A small segmentation model, trained from scratch.
Model: 64-pixel images, norm batchnorm, activation relu, widths [64, 128, 192, 256].
Training: 11300 steps, batches of 128, held-out accuracy 100%.
Data: trained on simulated stained blood smears, 195000 training examples, 7.4 epochs.
Rows from block 4 of a small segmentation model, named by matrix and row number. Rows with one number belong to one channel. Each number is 128 + 24 x the weight over its row's rms, rounded and kept within 0 to 255. All counts start at 0. Numbers have three digits each.
After each channel's rows are labels from the 100 images, of 14976, where the channel reaches its highest value: "top examples" is what is common among them; "place" is the part of the image that holds the peak. Only what is clearly more common there than usual is listed. The data: simulated stained blood smears.
# convs0: first 3x3 conv (model.enc.1.1.convs.0.weight, 128x128x3x3, each kernel summed), inputs 0-127
# convs1: second 3x3 conv (model.enc.1.1.convs.1.weight, 128x128x3x3, transposed, each kernel summed), outputs 0-127

convs0.101:119113150148147096123137119131116087160128081139128118116125160104132161122119132074138131145129146114165148159173133143130138107124083078112080060072101098136136166121122113145143079092133120085153124113144121148142159115134089109097124147141103148137151103096146170104095108136123145138128150146128156108079128119116098127097113124136164109120121138159105156116135086109123114099140
convs1.101:107073100102110141111132108147116100099136120153125132131092090117108125129083123155154100149099138132107100122117155134142139131139129135143121112142128121164138147128088167131127173145143139134119125130129148130115122130110100088121156116141080134101082139150066122151147119151118154151138131101064117188081125144110102106152154130107146078105146126157095124115154119111119197163134
top examples: dark grains
place: centre

convs0.35:093103127107132102127098122087148131143124116125138114130109124123119119101137165109104136134113147101105099158107120107109110107107099105119123138127150136145094115069127130123154156159140079046162074142120120094097079127129152122101182158139091108136128111159119141112143094096069121128116098140107112149075119125140125121117140103113125101127146133142100085130134102081110141102143
convs1.35:091145136126098129124146138159134086086144133092139141099168149125106097136104106140131141115130070123144155103114092132124094104174151113105125127140107125136113127131106138126117133113156121120119137128155113187143099103133154103110115114140078085108132170139103145145146094107123131150165133109141166168046091111106144120121139099101173151137174133120098088116127105130135114127095
top examples: kidney-shaped nucleus; two lobes with orange grains
place: centre

convs0.23:130129083102113069118107093113155121126091116121106137128134090116145149117136134113144107137111125094103100107065072122138105114110098114113135129116102110109135140077118139113106117124091111124094139124113124097104136086099135119141104130126101103126092118116126039106082133089139110105129161109140095131132156112093152142102146129111158101090110111116094130136131096127135112082104
convs1.23:171128151159098141142128131115124139126137182120106119106115114140116083124073147143176123079111146130147143136137078147121136117159126113127143107144128146152124173117143141159134098088138174115157150108189140152126111121121153140094127169088136141108107128155086153156132153111129115121150111130115118168088098109150151105110136091116152135131104109156130113081117098153089128134185
top examples: dark grains; crescents
place: centre

convs0.80:117096113131091129087140139103179137115144114115114154112124112088128114142128106114147137133109078135150110144134127127119088117123129077124174115142101114120173110100166097132120138168096083096107100111120105140089137073125124103139178140110145133131135159144119129093120122099109102074141117151143100170138136118096071125103065118155137104135121152102116140097139114106118113104124
convs1.80:091107135077144143134131165168200092109125098112117149156092117100089150136105115113100127143105160174102107106113141126101114141164150130108100118130152141135113116105126105154136133128133106121126153141090106123127119119137110131116139138180117098099134105130074126139083104145068133088137118082090126112106131159131142088147146139104142134149167135127142113088104100169104144134138
top examples: dark grains
place: centre

convs0.2:103119120129114107129105092085151158131114155138101127122147134112115102065139159096106118112105091115128094122092099111137115118119123138117123128153102110188058093095121122130163119176126105106158119103146119133120111131121142123125147152112108110126130119145091148122145123115103139094116148153082093115100085127145106100111110093108084095145118136122119111125161076088075106137107
convs1.2:121140101116130110150101124138140066118119128089139144105110149110133064103139099142136107134132106107138142092166122154108114129153181131146125149113134106133134140155103137135103141119148112133103147141128107105153086162155129145116134106137107114123103100118150159104091132146118092153166122101144114162140113151120128151127133093113157200148128146163191134104105122095199166103113
top examples: two lobes with orange grains
place: centre; middle right

convs0.7:151114100092092112131102112084121120121116136137116096103090106127115124121082149130138093120123159108141106155143122125082122088128131113144124116103160133115115119093119076093121147131107108085119075119084113103103137099124124131123153115094112108108109099168104127090114120108115097101100105161121136115091108109190139133136123132132110095139097081138163086104104134094129086097156
convs1.7:123126139159126122091130125129160139133147128138093143146116072114114155111128105117135112132079120115086124128111185106136127138135127096139123140109073157135192048101138155132136100126171069119121153127146133117121137127140138107102150124160152132114132142104185112147147120117130141114150106077132089142125130101114130093129117127112109132166178118091086123112107144163148155121115
top examples: dark grains
place: centre

convs0.40:111100092071126154128110137082141109134118106159101094128118127089126110114106106104133113110091102105135118157112138109108088100118144122112169108140127100110094161098132114093129132132115110123130123122115139085109068098119121098130152136085109133142106092139165100121131145113107155101116148110130085173144106089160112117096078103108131093126103116096104132110104134109087084134092
convs1.40:137096139181123127118110125111195156133135150108112121101133117118132118103109105089142174138142135163138133126124129147159133129121115157112069124107127160138154080121108119105127057112136084124103116122157113144138167137079135145107100153093124092079133142081112134114130090128111144118134134110077133103122169134098093112152128151116156141084119138134127125171094113126143154146142
top examples: dark grains; crowded
place: centre

convs0.67:125098108155092081154103120094105106144098109132114104129132055123133133107138155135138099130131135129109129129129091131125112135115120120108107149123125128140167122096156166123092180122130077118142142090132147149126139097127079134136097145095133094109129120081133082149118160131132101124102136146136117147105140115142143144116114142158117054090129066160094130109147114109127177099117
convs1.67:154116128108122139156108118121152057126106129142074141139133158105094144122148120111115152111105113095136161114110106101138110128129124103153091137132144150178119190155099122114100096084101131118133113087142096126122109162137125129095078167053112131126094114118090135129110155148077125129156144122115124117115126120140130154102157147083148127152140139158121145139096107102105133160129
top examples: two lobes with orange grains
place: middle right